{"model": "image classifier", "dataset": "made-up road signs on poles", "train_examples": 245000, "image_size": 32, "crop_scale_min": 0.8, "horizontal_flip": false, "translate": 0.12, "rotation_deg": 5, "color_jitter": 0.2, "targets": ["outline"], "num_classes": 5, "arch": "inception", "norm": "batchnorm", "activation": "relu6", "depths": [2, 4, 4], "kernel_size": 3, "stem": "single", "widths": [128, 192, 288], "label_smoothing": 0.2, "loss": "binary_cross_entropy", "init": "kaiming_normal", "optimizer": "soap", "beta2": 0.95, "lr": 0.0011, "beta1": 0.95, "shampoo_beta": 0.95, "eps": 1e-08, "precondition_frequency": 10, "max_precond_dim": 1024, "merge_dims": true, "one_sided": false, "adamw_lr_other_params": 0.0019, "steps": 5600, "batch_size": 384, "epochs": 8.8, "lr_schedule": "step", "warmup_steps": 160, "weight_decay": 0.4, "adamw_weight_decay_other_params": 0.01}
Rows from block 5, named by matrix and row number. Each number is 50 + 15 x the weight over its row's rms, rounded and kept within 0 to 99. All counts start at 0. After the name is the row's rms in percent of the matrix's.
# b510: branch 3 first 3x3 conv (model.blocks.5.b5.1.0.weight, 48x24x3x3), inputs 0-7, a 3x3 kernel for each
b510.0 093:46 40 74 50 41 64 37 48 58 44 30 26 31 67 62 58 48 62 30 55 72 32 19 71 28 40 56 51 28 52 55 44 50 68 52 38 46 68 51 78 60 54 64 79 70 59 66 26 52 33 33 42 48 27 41 41 53 39 41 63 56 45 25 74 52 34 65 52 56 53 42 29
b510.1 095:70 53 34 68 60 38 35 42 38 45 14 45 46 54 69 60 26 72 28 43 68 62 45 44 49 43 25 31 33 54 41 32 65 51 81 52 50 47 54 34 67 83 23 38 83 78 37 41 77 58 39 46 45 37 41 52 39 45 56 53 64 33 49 57 59 37 47 37 59 45 32 74
b510.2 096:36 49 49 30 67 24 39 72 62 40 33 47 71 34 60 46 39 26 21 34 35 63 29 38 53 56 34 12 68 65 23 63 53 46 53 54 52 59 61 62 37 63 39 35 51 56 64 51 51 70 44 27 42 40 47 44 22 49 45 52 15 49 64 44 55 73 54 52 50 58 69 46
b510.3 109:33 53 43 44 56 61 67 43 42 44 36 59 26 51 41 39 57 44 44 54 65 99 15 40 59 63 66 54 39 52 62 52 19 51 41 75 36 51 36 16 38 62 76 24 44 36 31 34 66 28 56 24 58 49 44 40 65 68 49 54 33 71 31 38 54 41 78 36 43 59 54 66
b510.4 100:46 40 56 66 39 31 37 33 43 27 37 49 37 64 34 54 36 51 42 39 40 57 36 45 38 79 67 25 49 66 66 43 32 37 55 49 57 37 39 60 64 49 09 63 62 60 56 35 48 54 26 41 34 53 72 40 61 25 29 51 42 55 45 57 68 47 39 51 62 61 60 62
b510.5 096:34 73 28 51 58 47 41 55 32 51 68 63 76 74 62 52 57 68 61 57 73 52 68 62 43 57 21 40 58 51 69 59 47 96 62 31 44 47 34 94 70 33 39 15 52 57 36 62 36 43 80 62 46 62 56 31 69 43 45 73 34 43 45 37 54 45 32 76 06 57 37 34
b510.6 102:52 65 58 54 45 42 61 30 33 79 48 29 66 37 62 42 38 59 41 47 55 65 63 64 16 45 36 42 48 77 66 55 60 64 32 31 42 50 59 58 54 71 45 51 78 39 55 46 45 38 33 34 80 64 22 36 59 39 48 65 60 33 17 86 33 23 36 27 46 54 42 48
b510.7 105:65 51 66 60 83 35 59 34 43 40 51 31 40 55 38 71 57 70 37 51 59 53 32 42 48 43 41 38 53 62 65 30 54 62 72 23 54 36 90 38 89 74 46 62 73 55 56 47 28 46 57 39 82 60 31 45 50 44 42 50 40 44 30 68 51 14 44 51 25 45 23 49
b510.8 103:36 48 44 57 43 91 25 27 63 57 56 50 65 55 65 56 58 29 51 66 42 29 51 62 21 74 68 52 51 74 43 58 18 40 15 34 86 53 43 27 40 45 56 45 58 61 41 69 41 52 24 46 36 42 64 21 73 67 61 38 31 53 39 52 42 33 18 85 61 50 69 63
b510.9 110:27 40 26 47 47 73 31 53 40 74 74 27 83 50 67 23 47 56 56 45 44 66 31 45 54 49 85 55 61 27 61 49 36 41 45 21 74 41 26 36 20 37 43 52 43 56 69 39 35 67 59 47 39 59 43 50 52 44 26 59 55 50 59 50 49 26 43 51 39 49 54 53
b510.10 097:60 52 40 46 36 44 65 38 40 78 27 50 60 48 45 29 46 58 41 36 63 41 41 33 46 77 68 64 39 33 44 49 53 62 54 43 58 44 99 32 40 81 41 28 36 56 60 37 41 53 62 31 52 43 54 31 39 39 36 38 65 40 44 50 15 25 33 49 61 48 55 67
b510.11 099:38 52 31 32 82 49 60 77 33 62 72 34 25 75 60 66 38 45 65 65 43 55 39 17 51 79 54 50 70 47 80 54 25 50 47 31 73 39 38 47 48 31 43 27 38 18 51 51 72 64 43 41 65 41 33 60 57 60 55 68 80 48 36 42 50 50 33 50 51 38 43 71
b510.12 096:51 60 44 49 68 32 45 42 34 59 89 79 49 60 35 32 50 31 73 36 46 27 50 42 99 62 31 53 62 56 25 57 28 53 54 80 75 67 53 63 43 22 55 53 33 29 48 49 32 64 48 12 39 69 51 44 72 30 41 57 33 33 38 60 56 63 44 39 51 57 37 49
b510.13 101:34 59 19 66 69 45 73 55 51 75 62 12 57 65 25 77 23 61 61 60 46 62 55 41 51 33 43 44 48 35 86 44 44 62 56 39 52 68 44 56 49 46 45 45 50 50 43 40 77 34 51 43 27 65 66 78 40 53 62 51 47 56 49 52 39 85 77 57 45 28 54 48
b510.14 097:60 57 81 48 44 72 26 30 39 50 51 57 46 72 53 67 54 28 50 50 49 67 76 49 28 70 37 67 43 30 84 70 27 43 57 45 22 47 49 59 28 50 64 21 24 86 62 35 37 50 24 36 62 62 54 48 40 18 65 50 66 34 53 42 67 62 36 67 20 38 48 47
b510.15 103:10 44 79 74 45 39 48 43 62 41 31 38 55 42 58 88 52 47 37 43 38 61 61 40 75 73 52 55 57 33 43 59 71 68 26 50 67 46 62 25 26 58 52 75 69 55 35 40 59 54 53 50 56 57 28 18 68 31 57 68 32 53 56 48 53 21 44 73 33 50 62 36
b510.16 093:66 46 95 56 26 56 56 46 50 55 56 49 63 53 38 55 57 42 22 38 65 91 32 54 52 66 31 18 51 39 61 55 23 72 91 69 50 20 59 37 68 39 39 65 60 49 47 35 51 44 34 42 55 39 17 53 72 25 55 65 42 32 74 63 54 54 42 40 17 37 35 43
b510.17 100:43 43 41 53 35 40 65 69 36 68 41 75 76 75 11 41 79 57 42 56 50 33 63 31 26 30 70 31 54 72 59 44 39 45 46 48 41 30 46 45 59 68 67 45 41 45 61 52 41 58 58 65 48 54 60 65 80 59 39 71 37 45 47 43 46 42 63 34 35 55 36 66
b510.18 094:34 25 66 39 44 53 48 94 62 55 43 19 58 53 34 33 55 58 47 37 50 38 77 30 51 48 52 74 54 66 48 48 25 55 48 27 51 69 56 41 61 53 29 44 41 50 57 42 47 33 48 75 63 41 58 34 59 34 38 48 44 53 39 41 65 30 13 38 48 33 21 24
b510.19 101:42 57 47 35 19 87 71 41 54 60 65 41 55 57 64 56 79 33 46 77 24 46 30 61 35 55 46 39 21 42 84 39 64 30 42 43 28 58 77 18 27 53 76 51 38 82 15 33 58 47 39 43 55 65 61 32 69 48 43 37 56 55 49 32 62 38 55 65 53 36 48 21
b510.20 099:49 60 60 36 44 62 54 43 83 47 57 53 34 56 32 48 62 59 50 45 36 83 36 39 72 49 59 57 37 66 62 48 41 50 41 26 64 72 37 36 26 47 49 55 55 72 56 43 77 47 35 61 57 51 26 88 51 53 85 35 74 40 54 56 37 42 51 63 59 40 18 43
b510.21 102:55 63 29 64 31 46 63 36 42 48 55 58 42 55 25 50 33 57 99 54 70 38 40 65 48 40 51 44 67 37 43 46 55 37 57 46 42 55 45 59 22 46 42 70 58 36 64 47 68 69 60 55 53 45 33 75 30 42 37 46 25 37 70 49 23 50 58 36 44 65 57 54
b510.22 108:51 68 56 29 37 50 41 62 83 48 41 62 53 64 47 41 37 54 62 73 57 42 54 48 51 65 52 63 59 48 52 69 46 61 40 32 48 66 40 58 22 53 41 35 44 61 63 33 19 38 50 79 67 19 37 34 61 53 61 44 39 68 37 38 42 45 70 66 38 58 40 29
b510.23 106:41 33 40 56 36 46 54 51 59 56 44 53 51 56 86 39 57 25 58 74 41 41 76 43 53 50 26 49 72 71 40 37 64 54 34 42 57 58 18 41 45 50 57 61 53 53 52 27 59 73 53 25 39 22 41 62 39 58 66 34 73 53 65 57 42 66 47 63 27 53 76 61
b510.24 100:48 50 17 56 48 39 50 54 53 56 37 57 50 38 37 59 57 50 57 55 23 52 39 38 70 30 26 33 33 64 55 47 54 48 56 25 57 54 76 37 44 37 57 24 49 32 45 20 22 40 48 70 10 65 43 65 49 66 32 37 46 64 53 82 71 42 84 53 31 46 34 56
b510.25 102:46 48 58 17 50 62 51 56 46 54 77 21 57 39 56 55 59 55 67 42 43 50 34 55 53 59 25 72 81 64 54 64 22 48 65 33 16 41 40 63 28 45 94 65 75 52 51 44 48 61 58 51 51 41 34 56 48 54 37 42 32 57 04 67 62 55 54 48 42 61 34 55
b510.26 095:72 59 79 13 47 73 62 44 57 42 50 47 68 48 39 63 67 75 45 42 66 52 47 44 62 63 54 47 66 32 35 81 62 66 85 69 37 36 62 74 55 60 77 50 23 74 70 40 39 65 45 58 24 68 50 36 42 34 40 72 25 37 47 92 39 44 57 41 38 36 57 43
b510.27 094:48 69 75 55 64 26 45 36 47 70 58 50 70 50 37 35 41 49 55 71 35 45 45 46 66 50 29 67 44 63 46 41 62 64 56 54 62 46 27 40 45 62 17 60 48 55 66 32 47 43 35 79 43 31 50 55 53 77 15 57 32 44 40 55 57 52 50 60 47 22 61 46
b510.28 100:49 43 40 36 61 30 45 70 47 40 62 60 46 51 49 47 45 57 38 47 63 46 39 32 18 36 16 41 57 84 75 33 51 62 44 37 62 45 44 63 77 45 25 40 34 76 48 66 70 60 47 69 28 52 25 56 38 49 37 54 82 57 61 25 83 29 59 16 51 59 59 75
b510.29 110:21 76 46 60 47 55 64 42 44 20 44 20 45 50 58 27 57 34 60 57 67 43 59 55 16 51 22 40 58 77 70 60 42 28 59 42 42 46 40 30 52 38 44 61 59 55 56 90 59 41 46 56 54 44 30 73 63 41 55 47 45 32 48 28 36 49 55 64 38 64 52 40
b510.30 108:69 46 30 32 34 41 65 54 77 34 58 75 70 50 45 26 41 30 75 63 42 37 64 27 42 54 62 45 57 83 17 76 32 34 52 57 30 66 45 42 43 52 26 87 58 40 47 44 48 73 73 53 49 63 74 43 45 51 44 51 42 48 17 62 54 47 43 57 56 16 51 48
b510.31 097:71 26 52 69 84 78 48 55 60 16 43 48 53 15 43 78 39 42 41 62 58 32 51 74 47 34 55 25 37 26 66 47 38 59 66 67 57 65 39 73 44 63 57 32 48 65 45 63 74 60 51 41 53 33 59 43 38 74 49 55 46 55 56 47 49 47 65 24 67 30 60 79
b510.32 104:44 77 71 46 43 53 57 57 35 51 32 35 76 78 50 85 50 31 13 53 52 35 61 61 53 52 29 42 50 51 54 68 52 42 37 42 35 42 78 51 45 40 44 61 46 66 62 32 33 62 41 21 43 23 08 28 56 32 42 41 52 52 28 28 62 76 44 63 57 57 78 45
b510.33 093:66 50 59 61 66 56 42 56 41 37 83 36 57 53 53 58 65 38 91 93 42 51 55 56 53 56 56 72 60 58 60 35 52 63 18 46 52 41 53 40 51 59 32 60 27 57 29 36 52 42 55 36 30 42 43 62 22 42 70 10 62 50 52 62 25 34 55 52 57 74 73 70
b510.34 092:38 39 50 27 56 63 31 43 67 41 60 68 44 65 66 43 49 33 35 49 51 63 37 67 32 46 28 39 65 64 58 39 70 20 43 45 39 62 76 63 34 56 34 34 81 35 53 85 42 34 59 47 87 36 54 48 72 41 50 57 45 54 41 53 24 58 36 44 42 54 58 42
b510.35 108:53 62 32 48 62 41 35 42 44 46 38 72 47 43 77 55 36 54 17 39 68 43 51 56 45 59 80 74 66 46 67 51 68 54 39 72 52 53 54 46 48 76 53 47 09 75 53 31 57 12 47 39 49 34 66 48 42 51 44 54 44 48 38 23 58 53 38 63 55 51 37 30
b510.36 100:82 69 55 54 56 43 43 69 51 31 49 48 65 42 43 46 28 43 23 87 17 60 66 39 39 27 60 55 29 30 50 38 41 59 44 52 39 42 39 43 44 36 51 51 69 42 60 59 43 53 50 39 64 40 36 56 24 39 40 36 64 52 40 70 46 30 42 35 34 45 15 76
b510.37 102:18 50 49 49 41 90 69 42 49 45 63 55 59 31 59 32 60 40 36 63 70 58 25 47 25 48 32 58 55 65 43 59 60 39 33 55 62 78 53 48 45 65 55 65 47 51 52 36 31 62 49 53 33 27 42 31 75 70 70 53 28 58 75 38 39 40 60 43 65 44 36 62
b510.38 100:41 57 56 54 33 44 72 78 54 23 50 42 69 61 52 44 40 31 54 81 33 42 70 71 40 52 35 65 51 62 38 55 49 51 68 52 82 53 34 67 77 35 53 83 50 46 53 75 27 30 37 56 51 33 44 34 64 58 26 45 41 54 51 44 68 58 92 37 34 61 47 45
b510.39 100:63 42 31 48 62 36 41 64 42 53 71 36 42 45 64 59 34 37 52 44 68 76 22 54 58 39 53 22 54 25 65 66 69 39 55 54 55 57 38 51 31 30 56 37 45 63 68 40 56 17 36 43 57 52 68 60 73 63 37 40 87 36 47 58 47 50 34 43 40 50 33 38
b510.40 098:76 30 76 92 45 64 27 39 65 42 65 45 25 36 58 71 84 62 64 26 51 39 79 46 55 72 40 47 60 85 70 50 61 85 57 44 47 27 49 36 50 53 44 57 37 47 76 36 44 64 75 37 47 54 51 61 47 54 49 82 40 37 53 64 79 46 30 51 57 70 53 49
b510.41 098:67 34 49 99 52 59 48 36 53 37 29 51 39 52 30 66 55 57 61 23 19 35 38 46 52 49 29 33 52 95 56 17 61 64 65 52 46 22 19 60 55 57 42 42 28 49 46 75 45 67 47 35 46 51 48 61 60 36 61 45 34 65 50 42 58 47 57 31 49 47 51 67
b510.42 102:45 59 58 62 51 81 50 44 37 62 56 44 68 37 50 48 59 71 35 69 40 54 43 15 39 60 68 42 37 55 40 63 56 32 39 53 64 49 33 51 74 52 25 72 68 35 66 64 38 44 60 36 43 28 49 65 73 42 25 69 45 44 67 52 57 47 59 52 47 32 70 66
b510.43 099:72 61 37 58 54 46 61 51 67 47 49 46 44 52 61 49 58 76 43 50 46 18 50 50 34 66 36 43 42 60 65 36 37 57 61 79 44 50 41 37 37 69 55 11 36 55 54 51 58 69 52 67 59 30 34 48 73 80 64 41 38 63 23 43 50 31 45 39 54 33 83 62
b510.44 097:36 33 45 13 47 34 72 64 58 61 76 67 52 63 34 37 44 63 22 49 36 34 38 42 50 43 62 48 46 47 65 68 68 57 49 30 88 36 43 55 34 57 35 61 65 89 61 60 44 38 43 51 68 52 30 56 42 69 47 36 61 45 72 28 30 58 52 43 69 37 74 45
b510.45 098:48 80 49 68 67 61 23 31 28 53 45 75 75 62 52 26 45 31 33 74 74 45 74 60 32 36 33 80 71 37 73 26 41 61 79 34 83 45 42 70 65 47 62 30 45 58 29 36 76 54 52 70 48 50 47 70 66 57 58 49 56 36 70 14 53 49 47 49 62 49 60 63
b510.46 098:45 50 34 58 51 43 68 40 34 45 29 58 60 54 45 50 58 50 63 66 27 55 51 46 84 35 49 75 50 39 58 48 53 45 31 60 42 56 69 58 52 87 44 66 49 61 39 48 50 23 43 38 45 57 45 62 58 53 55 58 56 67 50 49 58 69 54 31 28 80 60 65
b510.47 098:47 66 61 48 48 25 19 44 50 60 59 58 68 77 60 43 34 62 28 70 81 48 38 64 51 49 59 53 96 47 08 66 26 64 60 50 39 48 23 53 71 38 54 48 45 31 41 67 59 22 63 47 47 25 32 56 50 53 57 64 67 41 65 48 50 46 41 46 52 28 45 44